python train.py --arch="vit" --train_examples=195000 --translate=0.12 --positions="learned" --adaptive_grad_clip=0.02
Rows from block 2, named by matrix and row number. Rows with one number belong to one attention dimension. Each number is 128 + 24 x the weight over its row's rms, rounded and kept within 0 to 255. All counts start at 0. After the name is the row's rms in percent of the matrix's.
# v: attention query, key and value (stacked) (model.blocks.2.attn.qkv.weight, 576x192, the v third), inputs 39-77
# proj: attention output (model.blocks.2.attn.proj.weight, 192x192, transposed), outputs 39-77
v.48 096 [175 136 156 139 100 100 156 105 120 124 140 125 134 105 129 101 153 105 125  94 156 138 111  83  96 100 127 126 141 132 113 117 105 108 190 145 135 122 143]
v.49 086 [ 87  99 152 107  85 105 100 104 141 146 146 136  87 118 102 125 170 126 163  98 106 138  85 168 121 108 135 119  78 142 105 121 177 126 138 130 137 126  96]
v.50 092 [138 117 156 112 113  92 104 113 102 129 120  94 146 107 102 139  97 166 105 189 136 126  85 117 126 143 153 129 127 115 140 134  69 145 150 176 148 113 114]
v.51 096 [124 124 132 109 141  95 130 128 147 132 144 112 138  75  86 104 134 115 114 131 172 113 128 111 101 141 124 154 116 111 134 148  83 149 113 135 141 145 140]
v.52 096 [ 84 129 128 109 153 140 129 138 161 101 121  90 183 132 163 116 142 142 112 150 135 154 165 121 128 113 121 115 113 127 155  90  91 129 138 128 173 165 127]
v.53 090 [ 99 121 123 127 133 123 167 156 152 109 164 126 126 152 135 131 171 139 118 146  84 120 101 162 162 152 118 126 153 148 124 105 113 119 109 127  99 151 102]
v.54 091 [141 106 111 110 133 115 106 106 152 149 174  72 130 115 103 125 114 147 131 102 143 141 153 125  65 135 114 156 108 168 125 146 131  91 108 108 120 104 129]
v.55 091 [148 108 143 123 120 136 111 141 137 150 147 106 111 106 136 164 136 150 144 159 144 120 138 171 123 107 156  96 104 126 155 110 126 143 132 160 155  61 167]
v.56 080 [169 149 118 132 162 131 131 102 146 111 102 132 112 150  97 138 104 118 127 140 101  69 157 167 153 102 134 120 120  96  84 112 129 122  76  98 158 136 124]
v.57 080 [ 88 135 127 129 150 178 103 105 113 139 105 124 155 114 133 150 115 141  94 137 110 152  83 156 143 154 140 132 141 111 144  94 118 149 104 124  97 152 144]
v.58 090 [126 128 110 158 130  73 125 113 143 152 136 135 173 128  87 128 121 148 141 126 113 154 122 135 146 143 142 116  81 160 126  90 101 118  83 112 143 113 101]
v.59 090 [124 131  94 124 122 145 129 195  97  81 119 114 120 108  86 138 143 154 153 115  97 181  88 105 123 116 121 121 119 119 131 151 107 110 152 143 111 105 102]
v.60 081 [ 75  83 145  98  63 131 148 146 150 108 142 109  90 113 136 117 137 115 116 107 168  80 116 112 140 126 174 116  90 132 140 129 182 145 146 128 162  79 141]
v.61 086 [157 136 113 124 111 106 169 143 124 113 126 114 144  81 104 134 127 104  90 172 107 116 138 126 120 162 135 147 147 107 108 128 114 133 149 102 128 118 133]
v.62 104 [131 135 178 106 147 171 131 136 149  90 137 143 118 166 134  98  98 142 111 128  91 136 142 129 144 169 125 135 152 102 110  76 121 107  86 172 125 152 134]
v.63 085 [106 101  78 173 123 146 150 118 162 155  72 139 135 133 107 123 166 150 133 148 163 136  84 107 147 155 124 126 126 134 102 142 159 159 127 131  88 157 141]
v.64 097 [124 145 113 132  98 147 149 120 134  99 116 100 141 122 102  99 150 110 150 155 141 101 169 134 135 152 137 145 162 164 111 126 156 112 160 126 139  99 120]
v.65 100 [149 148 119 165 104 112 145 146 184 113 111  94 140 147 120 132 102 121 138 105 132 115 132 109  92 162  88 107 150 123 126 140 121 185 140 155 127 153 152]
v.66 114 [116 141 111 126 114  85  79 154 138 124 127 136 157 120 119 121 139  90 166  84  93 119 162  89 119 129 161 116 127 129  83  87 163 175 113 132 115  97 112]
v.67 110 [138 149 107 157 127 147  82 123 131 150 154 131 126 114 130 155 132 159 125 176 140 202 144 128 151 172 115 124 140 125 148 130 127  90 167 123  94 102 105]
v.68 094 [145 141 134 105  86 149 137 145 147 140 121 103  89 134 120 179 122 163 105 148 112 144 104  84 130 128  88 126 114 147 127 141 180 130 108 136  56 130 114]
v.69 099 [123 129 161 109 116  71 116 108 132 136 124 107 155 180 124 143 124 145 112 145 136 123 133 109  98 144 152 110 133 170 126  99 127 125 112 133 104 149 119]
v.70 098 [129 182 131 104 148 103 134 128 134 135 109 133 132 170 129  99 133 158 162 151 128 173 110 121 121 129 102 156 118  75 104 144 108 158  93 129 126 147  73]
v.71 109 [103 166 112 107 179 109 112 132 139 109 101  87 141 111 138 132  89  91 105 120 123 129 101  82 106 131 152 134 116 126 104 167 136  98  70 112  93 111 156]
v.72 095 [107  96  86 132 152 181 116 126 158 144  75 111 124 123 116 130 147 113 114 129 159 131 100 150 176 171 159 140 129 130 130 111 129  82 137 109 125 125 167]
v.73 091 [ 97 121 170 107  94 105 177  95 111 104 105 118 168 112 135 117 159 154 139 106  78 148 120 125 140 111 130 161  87 119 146 138 176 133 109 115 120 106  96]
v.74 112 [121 108 146 132 155  77 153 134 138  69 134 109 116 150 122 163  81  92 168 165 100 137  93 149 111 140 117 139 148 127 145 136 160 156 141  83 139 125 129]
v.75 107 [139 146 127 121 121 167 118 127 138 134 124 116 130 134 136 101 157 164  82 133 193  83 137 144 160 153  82 153 152 154 133 186 143  72 182  76 116 168 138]
v.76 103 [152 166 117 104 126 106 147 140 145 127 118 150 137 100  96 144 155 166 107 130 124 174 154 132 124 106 136 172 187 135 139 118 119  99 154 124 145 178 130]
v.77 105 [107 114 110 118 148 101 154 163 167 138 171 141 106 178 150 151 104 103 138 106 115 169 150 138 133 120  87 135 107 149 146 113  98 131 137 169 103 158 156]
v.78 108 [138 168 139 126 144 134 180 128  92 151 125 141 117  89 133 123 107  88 104 141 130 130 102  99 134 108 143 124 159 131 141 121 124 126  97 138 119 155 128]
v.79 103 [100 122 159  93 124 176 120 152 167 123  91 153 115 145 147 111 164 125 151 101  92  92 139 150 147 174 142 125 132 135 139  98 118 140 173 109 112 148 111]
v.80 098 [163 184 149 114  97 130 145 130  93 104 134 119 120  96 142 106 103 123 152  87 130 109 131 112 137 118 139  91 127 131 107 121 163 124  86 134 100 187  87]
v.81 092 [ 93 141 132 138  95 152  94 186 140  95 181 141  83 176  84  96 158 137 123 112 107  75 161 143  98 110 132 162 122 131 162 151 123  90 116 158 140 136 125]
v.82 103 [110 181 141 147 144 144 156 105 130  98 143  82 100 136 126 118 134  88 161 142 100 120 138  78  79 147 131 100 170 137 130 158 132  83 144 108 152 120 167]
v.83 084 [ 99 121  85 182 145 115 144 127 146 119 140  91  89 119 178 113 167  98 130  91 164 165 114 143 134 151 128 120 113 131 110 125 121 158 139 140 165 150 114]
v.84 106 [108 144 108 102  99 188 143 148 133 103 145 129 138 144 153 141 121 142 157 154 112 131 164 114 143 154  82 144  85 140 146 103 107 163 184  78 107 128 117]
v.85 090 [117 136 144 105 126 120 115  96 154 114  99 150 134 124 103 118 139 141  91 125 149 117 128 100 138 157 152 139 155 112 144 121 109 114 161 129 113 143 142]
v.86 112 [142 131 120  91 134 105 137 154 137 183 171 119 116 155 107 164 124 151 153 150 133 130 111  91 149 113 134 115 134 151 109 132 138 122 134 141 128 136 139]
v.87 100 [126 132 164 177 135 118 160  85 126 128 170 121  79 108  92 117 145 100 127 144 111 151 103 130 122  87 115 120  92 124 152  79 166 170 125 161 106 105 101]
v.88 103 [ 92 100 141 139  81 103 106 186  92 137 150 127 119  84 107  82 142  82 175 136 135  88 177 102 157 145 132 141 108 142 121 121 140 129 130  86 135 120 115]
v.89 096 [134 122 131 127  80 168 149  93 132 137 150 128  98 119 118  96 130 108 162 137 119  98 150 123 133 129 116 156 184 152 150 117 165 127 156 136 117 113 118]
v.90 105 [168 119 178 169 134 111 173 100 137 136 121 162 123 128 129 184  95 124 120 162 119 107 161 166 138 111 134 158 154 120 128 146 145 130 153 111 119 103 131]
v.91 098 [161 122 127 142 125 115 136 122 114 104 126 121 136 104 165  73 108 106 114  93 135 118 132  97 144 123  82 109 136 133  94  98 141 100 132 113 165 178 131]
v.92 079 [119 119 127 114 111 104 146 176 128 103 136 127 150 137  96 136 101 140 172 138 106 161 157 113 158 102 102 136 152 144  84 133 132 122 138 114  97 148 146]
v.93 099 [131 113 133 120  63  99 149 122 135 100 134 147 162 144 120 142 112 171 128 131 163 106 129 154 138  86 129 123 148 149 128 121 117 146 138 153 136 131 141]
v.94 112 [135 173 116 109 135 106 154 139 152  89 111 112 147 121 194 158 140 152 173 139  89 141 123 131 117 122 109 149 132 114 133 165 103 130 134 116 147 130 105]
v.95 108 [112 146 119 137 140  95 151 101 137 136 148 104 122 141 124 119 100 118 100  89 120 131  60 155 114 113 138 112 129  93 140 129 111 150 113 149 164 156 138]
v.96 087 [195 164  89 127 129 100 117 119  85 104 134 106 148 168 136 182 140 115 141 127 120 149 108 166 115 140 153 118 104 101 104 164 113 106 102 146 146 105  88]
v.97 089 [139 121 103 133 131  93  93 141 148  81 146 113 158 144 100 155 117 119 141  78 125 141 118 108 148 128 156 163 111  95 180  78 134 108 175 149 110 141 116]
v.98 095 [ 91 117  85 133 136 127 147  90 100 147 139 103  98 112 138 134 145 118 132 101  97  91 120 155 146 103 119 101 128 115 139 113 110 126 128 109 112 146 114]
v.99 093 [109 110 181 129 146 152 131 121  66 146 142 123 136 119 111 139 160 155  85 112 187 119 129  95 108 111 118 113 117 134 114 127 141 102 145  88 130 104 144]
v.100 099 [123 162 119 118  97 152 172  99 149 135 119  97 128 107 194 118 105 135 145 108 111 117 121 112 130 129 119 110 157 135 111 150  98 108 100 136  95  73 151]
v.101 097 [129 124 111 160 159 103 137 126  93 175 110 104 139 135 106 110 126 146 143 149 117 162 136 136 157 166 113 143 125 191 110  94 151 110 109 117 164 109 138]
v.102 093 [117 103  95 157 115 175 123 112 127 104 135 118  95 131 153 159 139 143 142 160  98  97 127 129  90 118 159 140 120 167 127 125 149 138 121 141 139 114 180]
v.103 092 [129  91 154 126 120 109 144  83 107 114 151 101 130 171 137 150 122 143 122 127 116 103 139 109 130 138 134 141 143 133 101  93 133 108 155 122  99 146  80]
v.104 079 [126 170 128 131 100 117 135 105 110 111 159 132 161 149 113 102 110 146 133 112 104 111  87 141 125 128 127 115 129  57 137 153 107 164 138 134 128 113 109]
v.105 085 [128 132 111  97 116 170 134 104 126 112 109  96 117 154 116 159 136 137 114 140 115 110 126 108 103 141 118  77 127 117 183 138 116  87 136  81 134 116 139]
v.106 097 [139 127 170 150 124 109 122 150 104  99 164 130 132 110  80 117 138 153 115 116 131 148 113 128 163 171  74  99 118 102 149 133 159 142 140 104 133  80 122]
v.107 095 [108 121 106 125 159 175 139 110 152 133 126 155 121 132 142 142 168 125 138 115  98 119 140 138 134 150 126 171 127 103 146 145 115 103 112 115 124 139 123]
v.108 082 [142 194 127  90 107 172 157 120 151 125 122 132 119 141 204 110 109 153 146 138 120 103 111  78 134 142 104 135 122  89 116 130 104 120 127 119 138 145 130]
v.109 092 [145 148 138 130 126 134 158 104 156 143 115 115 171 113  96 118 122 167 124  79  84 125 109 149 126 132 127 104  96 152  90 167 120 133 115 113 173 134 169]
v.110 097 [175 111 113 132 139 104  91 137 142 131 110 128 141 194 121 158 117 114 153 112 175  94 101 118 112 117 128 120 149  79 119 137 136 108 197 148 103 170 118]
v.111 102 [192 142 164 135 134 146 106 149 120 118 114 123 134 110 152  89  98 146 130 112 160 164  95  91 108 140 132  96 139 125 107 117 126 171  86 152  95 128 114]
v.112 090 [124  78  78 128 141 138 166 128 114 135  89 165 147 141  81 135 151 122 107 154  85 150 106 100 152 146 130 103 172 135 149 116 107 128 143  85 126 111 114]
v.113 096 [139  87  97 126 129 186 117 145 143 136 131 122 129 119 169 134 152 156 111 145 160 154 130 100 118 117 123 157 111 128 177 116 131  99 101  81 105 134 133]
v.114 085 [134 112 150 121 124  83 125 179 155 145 130 116 143 128 112 148 146 133 124 130 139 132 124 115 106  97 181 117 137 127 125 174  67  86 150 117 166 125 100]
v.115 101 [165 118 128 136 140  76 137 123 134 131 121 124 135 110 136 137 174 136 126  76 134 147 180 130 128 128 101 120 101 150 142 119 125 111 141 178 155 167 104]
v.116 095 [ 79 107  94  94 111 125 135 130 157 114 104 149 138 134 189 116 139  85 127 112 171 111 114 133 100 126 124 121 186  67 143 119 120 137 142 115 138 153 140]
v.117 093 [153 130 100 119 121  84 133  84  84 127  83 145 142 139 115 159 175 136 127 151 109 105 140 154 133 132 179 108 143 126 171 157 121  98 111 110 101  97 142]
v.118 105 [ 96  98 105 134 157  79 157 124 154 118 119 151 142 156 131  86 147 146 141 132 124 112 161 117 117 145 114 113 129 126 121 121 150 142 124 129 150 130  93]
v.119 092 [129 126 157 156 154 117  60 157 142 144 139 151 106 104  92 137  85 107 102 130 136  90 119 134 140 144 120 114 114 116 129 155 123 135 117 152 144 127 184]
v.120 091 [154 155 118 118 103 155 121 127 137 128 182 124 116 157 136 110 132 161 140 162 109  92 104 122 182 112  84 161 135  90  66  95 141 127 166 150 100 131  97]
v.121 088 [126 190  95 133 142 129  68 104  91 124 141 120 137 142 141 128 151 117 139  69 124 102 155 118 137 118 203 114 106 102 117 141 147 132  94 106 124 142 134]
v.122 098 [ 83 142 151 124 108 136 166 147 146  97 209 129 128 154 153 118 128 145 130 157 162 131 146 116 138 114 150 161  94 124 109 146 136 147 119 119 111  92 134]
v.123 094 [127 105 114 153 133  71 110 108  75  99  98 139  98 150 113 149 109 157 136 201 123 148 154 189 141 115 132  59 117 133 154 167  94 164 137 107 140 166  84]
v.124 096 [129 111 137 110 151 112 115  71 102 134 129 167 136 107 101 146 155 151 133 108 129 149 132 129 106 132 155 128 140 147 136 140 150 150 118 112 125 128  86]
v.125 104 [142 135  80 113 107 169 136 171 137 106 117 132 163 126 152 133 125 136 160 172 108 143 128 142 114 146 160 114 118 125 154 122 119 155 107 108 131 144 145]
v.126 089 [123 141 176 127 126 112 101 156 117  88 174 133 168 147 129  99 117 114  91 106 159 114 125 153 141 121 123 157 160  84 102 109 117 135 140 166 129 144 115]
v.127 106 [ 94 114 146 177 128 102 132 138 126 118 149 142 151 111 141 133 105  90 107 153 100 151 152 166  95 162 146 131 136 136 119 135  94 164 172 150 126 122 108]
v.128 091 [132 146  86 140 154 121 146 123 144 149 114 140 141 152 104 122 141 128  84 120 123 178 127  74 124 119  98 134 148  90 135 147  99 103 122 107 136 104 106]
v.129 085 [ 98  99  98 105 126 117 129 147 149  69 128 153 111 132 165 127  88 145  97 139 100 155 123 115 152 128 128 117 139 113 152  74  98 106 122 119 108 119 150]
proj.48 101 [ 84 114 146 143 166 147 125 192 131 129  93 123 133 136 106 105 154 160 141 104  74 133 120 156 166 157 142 155  99 121 123 146 142 143 120 107 140  86 138]
proj.49 079 [160 158 183 135 134 153 159 127 105 137 127 134 147 143 134 155  83 141 118 141 143 120 127  86 139 143 115 131 149 120 120 141  83 121 180 123 113 106 116]
proj.50 089 [131 145 160  99 166 150 174  86 112 154 142 186 124 123 146 109 149  92 132  69  98 121 123 143 156  96 124 138 125 114 120 102 146 115 118 121 102 161 125]
proj.51 087 [146 134 133 115 128 135 142 130 135 149 132 133 100 148 132 134 111 126 135 136 101 136 111 129 198  98 189 131 114 140  92 118 160 138 144 128 130 124 107]
proj.52 082 [147 147 116  97 151 131 130 112 102 167 118 131  80 179  93 125 127 129 142 132 139  94  82 117  96 156 170 173 148 132 116 130 150 108 125 154  90 114 153]
proj.53 098 [137 140 117  81 116 115 145  73 123 128 128  92 157  91 154 129  97 108 127 144 174 146 130  86  84 122 124 152 122 124 127 133 117 159 123 146 159 127 159]
proj.54 091 [135 154 144 126 117 131 159 137 116 118  77 139 155 156 141 152 121 112 127 134 143 141 118 126 187 126 113  93 136 126 116 154 130 150 166 102 117 148 164]
proj.55 086 [127 104 154 110 139 119 160 152 159  94 131 139 152 143 119 125 129 126 120 119  97 104 148 108  75 110 115 158 162 156 138 144  97  98 159  84 131 167  87]
proj.56 080 [ 86 139 113 146 106 130 117 140 125 116 151 174 120 125 115  89 136 172 145 133 153 152 162  83  80 124 167 134 175 187 136 138 120 142 174 123  84 108 110]
proj.57 088 [145 124  94 133 128  96 131 119 125  82 148 139 140 162  77  68 155  89 138 107 145 122 158 130 123 121 115 135  93 127 108 115 113 131 162 158 139 176  60]
proj.58 092 [109  98 150  97 113 149 154 167 125 108 160 158  92 129 147 100  71 132 155 150 123 101 151 110 114 134 101 140 162 142 106 156 114 143 188 104 103 117  95]
proj.59 088 [145 147 118 151 151 118 130 134 136 152 127 151 145 115 164 132  98 111 145 107 114 127 163 169 143 140 112 109 100 141 105 112 163 137 103 130 181 160 110]
proj.60 073 [135 169 162 144 154  92 131  89 125 136 136 133 136 142 154 174 109 109  94 123 140 158 134 135 124 149 103 149 122 152 154 119 135 119  80  60 104 146 155]
proj.61 073 [117 114 134 126 105 148 112 123 118 120 119 155 102 152 155 127 129 152 163 110  99 123 125 147 112 112 171 133  80 174 125 111 127 126 123  92 112 114 151]
proj.62 100 [108  89  91 135 101 101 151  89 132 142 149 114 133 125 127 145 133 134 121  99 172 104 100 130 126 136 141 143 128  95 115 151 113 143 128 116 111 138 139]
proj.63 076 [142 134 126 145 114 131 115 160 108 117 130 150 113  86 123 126 127 154 118  87 123 164 176 111 131 101 137 147 132 131 146 123 107 117 147 123  89 129  81]
proj.64 094 [113 160 137 115 136 137 102 131  88 134 113 151 139 129 119  92 126 136  87 121 103 150  91 122 136 127 122 129 123  98 139 120 101 157 142 134 114 177 122]
proj.65 100 [117 114 132 100 149 136 142 111 102 125 166 104  96  91 124 107 157 141 147 135 122  93 137 164 139  89 172 136 111 103 121 124 133  81 155 124 171 118 112]
proj.66 115 [156 119 119  98 135 147 173  96 145 144 129 123 151 155 125 107  80 130 129 132 156 126 113 159 142 111 116 131 134  70 140 161  99  74 134 150 119 162 154]
proj.67 106 [ 78 112 137 117 124 100 163 142 131 112 118 107 127 106 119 105 101 113 118 124 107  82 124 142  71 101 108 154 144 138 139 151 139 133  92 145 123 114 165]
proj.68 095 [ 93 117 118 167 115 102 140 134 120 144 126 142 123 124 145  89 167  79 151 122 111  79 111 119 140 101 133 164 142 111  98 141 129 108 164 146 164 129 115]
proj.69 098 [137 114  83 114 138 113  80 142 141  94 144 163  93 103 151 159 164 109  98 134 100 123 163 179 154 136 108 111 105  95 141 184 124 102 149 121  92 114 127]
proj.70 091 [132  73 158 150 111 117 119 132 111 119 109 154 100  86 130 137 106 120 106  87 121  65 110 111 138 116 147  93 143 130 120  88 142  97 186 125 129 134 144]
proj.71 104 [154 111 154 127 121 160 135  70 147 112 165 142 146 149 133 142 135 141 146 122 134 103 158 179 125 164 101 143 114 110 121 118 109 120 132 106 128 155 112]
proj.72 100 [112 150 191 141 143 125 107 118 139 139 182  86  92 139 132 132  96 140 139 130 149 115 160 125 153  88  97  99 117 103  95 165 125 133 145 157 120 156  81]
proj.73 092 [175 176 146 130 120 138  63 121 155 151 121 136 114 154 105 174 117 129 127 139 157 124 146 134 138 121 125  52 143 125 117 127 116  83 121 125 144 174 126]
proj.74 106 [ 78 137 129 122 143 180 123 125 150 155 151 139 164  84 147 122 133 133 124  94 146 125 149 100 131 145 155  96 124 107 139  57 106 103  90 141 102 117 111]
proj.75 108 [162 120 110 108  94 118 144 160 105 117 126 144 183 111 138 118 112  99 121 142  68 166 150 108 138 126 147 154 149 142 117  97 127 185 100 124 120  94 115]
proj.76 110 [141 144 140 131 115 153  73 110 127 151 141 113 107 152 130 120  71 116 124 140 114 137 137 102 113 103 107 131 110 121 115 165 155 118  95 147  93  51 119]
proj.77 119 [155 123 100 134  80 139 140 118  72 120 123  97 177  91 121  95 120 122 135 130 141 139 144  91 132 147 132 143 163 147 101 154 141 161 126  71 111 111 150]
proj.78 107 [ 73  94 116 134 120  91  95 133 181 122 162 135 109 152 119 158 176 131 135 118 103 124 126 160 122 148 148  97 125  95 102 131 122  86 132 154 158  94 120]
proj.79 100 [152 135 125 164 167 112 100  95  86 103 127 108 164 110 121 172 103 159 106 148 110 141 139 114 126 131 112 126 161 123 144 176 130  99 135 109  82 118 119]
proj.80 112 [105 103  98 124 163  93 135 111 137 137 140 145 141 141 148 145 178 133 109 143 105 131 131 127  90 175 115 117 101 104 173 129 125 115 179 146 143 126 147]
proj.81 090 [117 138 142 116 165 101 163 112 141 143  75  86 157 104 121 145 137 139 137 162 126 137 122 117 131 159 107 103 128 104 105 123 134 203 148  85 130 130 114]
proj.82 107 [125  78  92  93 132  91 129 158 134 118 156 143 152 128 124 120 150 147  94 118 175 128 127 168 164 116 137 133 101  96 139  80 145 161  82 131 144 153  90]
proj.83 088 [152 158 155  92 119 125 108  73 102 143 123 120 162 127  59  94  91 118 137 142 110 101 106 133 139 117 162 165 166 144 145 104 131  95 115 132  91 110 158]
proj.84 104 [178 131 102 141 130 126 113 102 115 129 155 156 141  90 100 122 163 132  80  98 150 129 106 134 131 141 154 126 163 170 104 163 120 114 118 134 138 141 131]
proj.85 100 [152 115 115 123 127 115 137 154  93 120 153 120 147 126 159 119 130  93 101 103 140 171 107 140 144 114  99 117 108 138 134 100 139 124 169 140 172 153 132]
proj.86 111 [156 129 102 167 107 137 113 112 116  98 114 170 156 100  89 102 140 112 132 125 138 128 156 119 150 104  90 196 151 105 131 132  94  97 153 166  95  90 143]
proj.87 099 [108 134 113 108  99 104 103 127 159 141  93 144 165 160 143 136 132  99 151 139 162  92 146 149 114 128 143 119 155 150 142 182 146 110  93  87 148 177 152]
proj.88 116 [136 169 147 119 114 154 126  93 202 133 125 126 189 141 128 153 100 176  99 150  78 160  99 155  91 116 151 111 171 131 136 128  82 112 104 119 101 147  75]
proj.89 099 [ 98 148 129 135 146  97 127 153 136 157 110 163 178 137 121 145 120 154  88 127 134 156 131 153 118 111 128  97 101 108 101  95 108 131 127 120 153 148 120]
proj.90 105 [ 61 131 105 131 140 130  87 114 154 130 138 148 131 109 145 128 157 130 134 124 115 135 106 138 118 150 147  99 105 140 145 121 107 127 137 159 146 106 118]
proj.91 100 [ 99 117 137 123 109 125 158 129 109 173 150 133  57 110 133 127 170 128 157 143 152 111  94 146 168 142 142 151 132 168 128 161  98 155 142 187 106 139 118]
proj.92 079 [184 103 155 123 133 169 112 133 154 167 115 143 121 111 149 131 117 147 142 123 155 139 109 139  75 125 123 138 132  94 115 120  85 125 138 156 185 115 128]
proj.93 100 [133 168 127 105 170 155 133 142 108 177 111 135 106 116 131 136 132  98 161 156 112 170 105  79 148 121 105 123 139 140 115 147 125 146 132 123 147  82 138]
proj.94 108 [148 119 107 111 144 158 113  95 100 146 164 141 125 130  69 107 158 155  84  74 190 150 117 119 110 135 120 139 124 157 114  92 128 132 144 156 125 173 171]
proj.95 105 [126 101 125 106 126 104  99 144 154 116 130 153 131 140 120 146 115 150 159 157 186 130 183 101 165 123 161  89 170 138 109 116 162 116  61 106 104  92 135]
proj.96 099 [ 65  80 178 107 138 117 131 150 124 124 114 145 124 120 142 127 131 119 133 128 120  99 131 121 118  65 111 100 150 163 145 111 112 142 165 109 108 175 165]
proj.97 089 [150 149 157 111 141 134 157 126 128 123 146 113 141 131 151 126 152 144 120 182 105 153  73 155 101 123  92 128 167 176 109 161 161  82 102 123 141 147 129]
proj.98 097 [136 179 157 126 120 123 130  73 159 138 127 159 148 122 115 163 119 126 136 168 188 173 132  74 124 104 148 146 113 122 135 133 141 126 110 135 134 133 143]
proj.99 095 [134 172 117  97  89 136 119 151 154 139  99 164 125 117 123 132 135 119 122 149 105 131 179 174 154 117 132 111 153 107 143 145 123 148 122 131 113 117 155]
proj.100 099 [134 117 129 141 132 107 106 135  76 117 139 165 131 149 101 126 107 110 119 147 123 147 131 133  90 103 141 150 124 132 106 121 147 117 160 156 162 168 126]
proj.101 097 [155  91 111 117  99 157 126 109 164 131 128 134 116  64  97 150 104  89  97 124 156 118 120 105 128 113 120 158 159 110 101 155  77 170 137 137  68 183 112]
proj.102 096 [124 150 161 128  98  96 139 118 155 158  79 141 159 118 147 104  95 144 120  94 112 141 163  98 123 118 131 126 120 107 139 126 124 133 109 126 104 109 129]
proj.103 099 [141 161  84 141 132 136 112 165 182 143 107 113 167 111 142 143 153 132 133 155 141 135 121 162 120  86 118 127 100 147 130 136 133 154 147 146 126 157 163]
proj.104 083 [142  95 117 148 125 121 124 155 144 107 132 122 133 113 126 139 137 141 106 177 137 161 118 127 119 142 116 130 133 162 113  90 190 120 127 134 149 143 125]
proj.105 095 [142 118 138 126 133 133 126 133 116 142 120 196 114 128 160 139 131  99 118  84 110 152 133 104 167 151 109 155 118 116 121 100  99 148 141 163 106 171 131]
proj.106 097 [147 147 120 115 134 156 124 101 119 168  91 126 147 129 181 172 127 126 141 126 131 100 156 139 149 119 139 122 147 161  99 123 107 135 120 150 123 154 156]
proj.107 096 [140 133 155 139  87 130 117  79 146 133 131 112 140 131 101 147 102 124  68  94 187 139 108 123 132 162 108 105 118 104 152  90 116 150 115 130 118 134 108]
proj.108 084 [106 110 107 161 148  94 114 132 146 125 141  97 137 116 109 150 124  83  85 128 169 154 126 165 140 107 146 135 110 107 136 115 118  78 121 125 155 131 118]
proj.109 099 [136 102  93 128 158 132 137 145  61 127 159 164 101 127 141 103 101 114 125 189 165 101 144 118 107 121 134 136 176 151 124 137 141 110 132 124 102 124  92]
proj.110 090 [ 90 152 159 117 170 136 160 141  97 150 140 138 146 105 141 148 130 121  99 152 130 195 121 164 132 152 118 143 102 142 145 104 103 119 104 129 164 119 121]
proj.111 111 [116 153 121 116 113 121 143  98  88 135 138 129 125 173 116 126 117 154 132 131  72  85 147 159 174 142 128 108  93 108 157 163 120  66 149 131 170 137 122]
proj.112 098 [ 98 143 153  87  98 160 124 118 143 177 140 147 142  66 113 154 136 115 125 127 148 110 108 120 145 133 126 137  96 112 151 136 136 110 138 149 136 143 136]
proj.113 100 [100 160 176 118 114 111 131 133 157 112 104  84 120  94  83 109 143 107 169 139  98 125 111 144 142 101 121  98 131 146 144 130 124 167 110 179 155  96 127]
proj.114 088 [129 131  98 165 123 155 131 107  86 121 135 131  81 122 100  90  97  65 139 126 151 145 100 167 117 136  81 109 134 137 130 113 151 121  91 124 134 160 149]
proj.115 102 [101 122 107 110 105 149 115 102  93 141 137 122  97 140 110 129 122 124 150 160 146 133  73 106 115 101 131 116 177 117 129 149 104 100 142 121 144 148 170]
proj.116 097 [131 142 144 132 154 130 131 150 109 129 152  85 123 153 100 130 156 118 122 152  93 151  93 123 110 119 145 134  79 158 114 124 157 134  95 142 118  98 137]
proj.117 094 [102 115 151 103 127 140 133 136 114 138 130 142 129 140 126 113 102  74 156 117 103 125 132  69  88 141  74 130 132 119 132 155 129 147 163 141 151 187 134]
proj.118 112 [158 117 162 129 110 166 156 147 103 141 157 123 120 144 116 142  86 153 141 178 143 120 106 117 111  94 147 144 136 183 131 172 159  93 125 142 117 137 128]
proj.119 095 [103 137 107 124 128 126 161  98 157 122 128 124 152 149 116 119 113 135 140 125 121 158 149 135  99 176 113 142 148 150 106 114  77 120 131 127 135 129  64]
proj.120 090 [140 116 158 128 147 134 179 179 152 132  94 110 153 123 121 129  91 130 121 121 144 144 146 103 123 162 162 146 126 165 132 155 143 129  99 101 162 103 162]
proj.121 084 [124  70 178  83 103 103 179  97 120 130 124 161 132 164 140 121  88 135 140 167 110 140 156  84  78 161  86 113 152 131 122 156 145 118 147 145 124 130 108]
proj.122 095 [133  93 112 127 135 138 155 132 186 159  77 125 128  86 119 179 139 125 145 131 125 119 110 144 156 112 128 104 180 147 128  78 131 154 116 142 140 111 116]
proj.123 097 [117 130 147 114 141 140 161 100 123 150 176  91 120 117 137 147 133 125 185  71  98 137 122  64  74 153 112 131 139 114 137 128 145 127 127 179 143  89 177]
proj.124 097 [ 98 124 112 141  78 123 143 138 142 147 119 168 104 136 169  99 149  83 141 152 121  50 151 124 151  95 103 116 117  97  95 150 122 114 148 130 104 134 138]
proj.125 102 [125  96 146 126 156  60 126 103 137 144 118 152  81 146 135 137 176 111 154  42 127  93 151  51 147 131  95 138 145 140 116 167 119 114 162 121 120  83 131]
proj.126 092 [136 155 145 143 108 118 124 118 150 161  63 128 159 137 179 149 117 165 120 148  97 117 126 114 129 170 133 133  82 142 135 141 135  86  84  71 122  97 139]
proj.127 106 [124 117  79 144 127 144 109  85 157 133 131 105 111 160 139 145 149 134 116  94 167 107  72 109  91 141 131 126 138 131 155 110 113 127  83 122 128 123 128]
proj.128 093 [143 145 111 143 128 138 109 131 157  86 103 139 129 124 127 126 118 126 124 168 140 128  66 172 142 177 129 120 110 173  96 118 112 183 140 114 104 166 174]
proj.129 084 [133 154 168 160 191 140 127 147 108 151 100 129 157 129 106 111 142 162 130 107 121 152 140 106 147 102 186 152  91 128  84 146 160 153 117 105 107 143  90]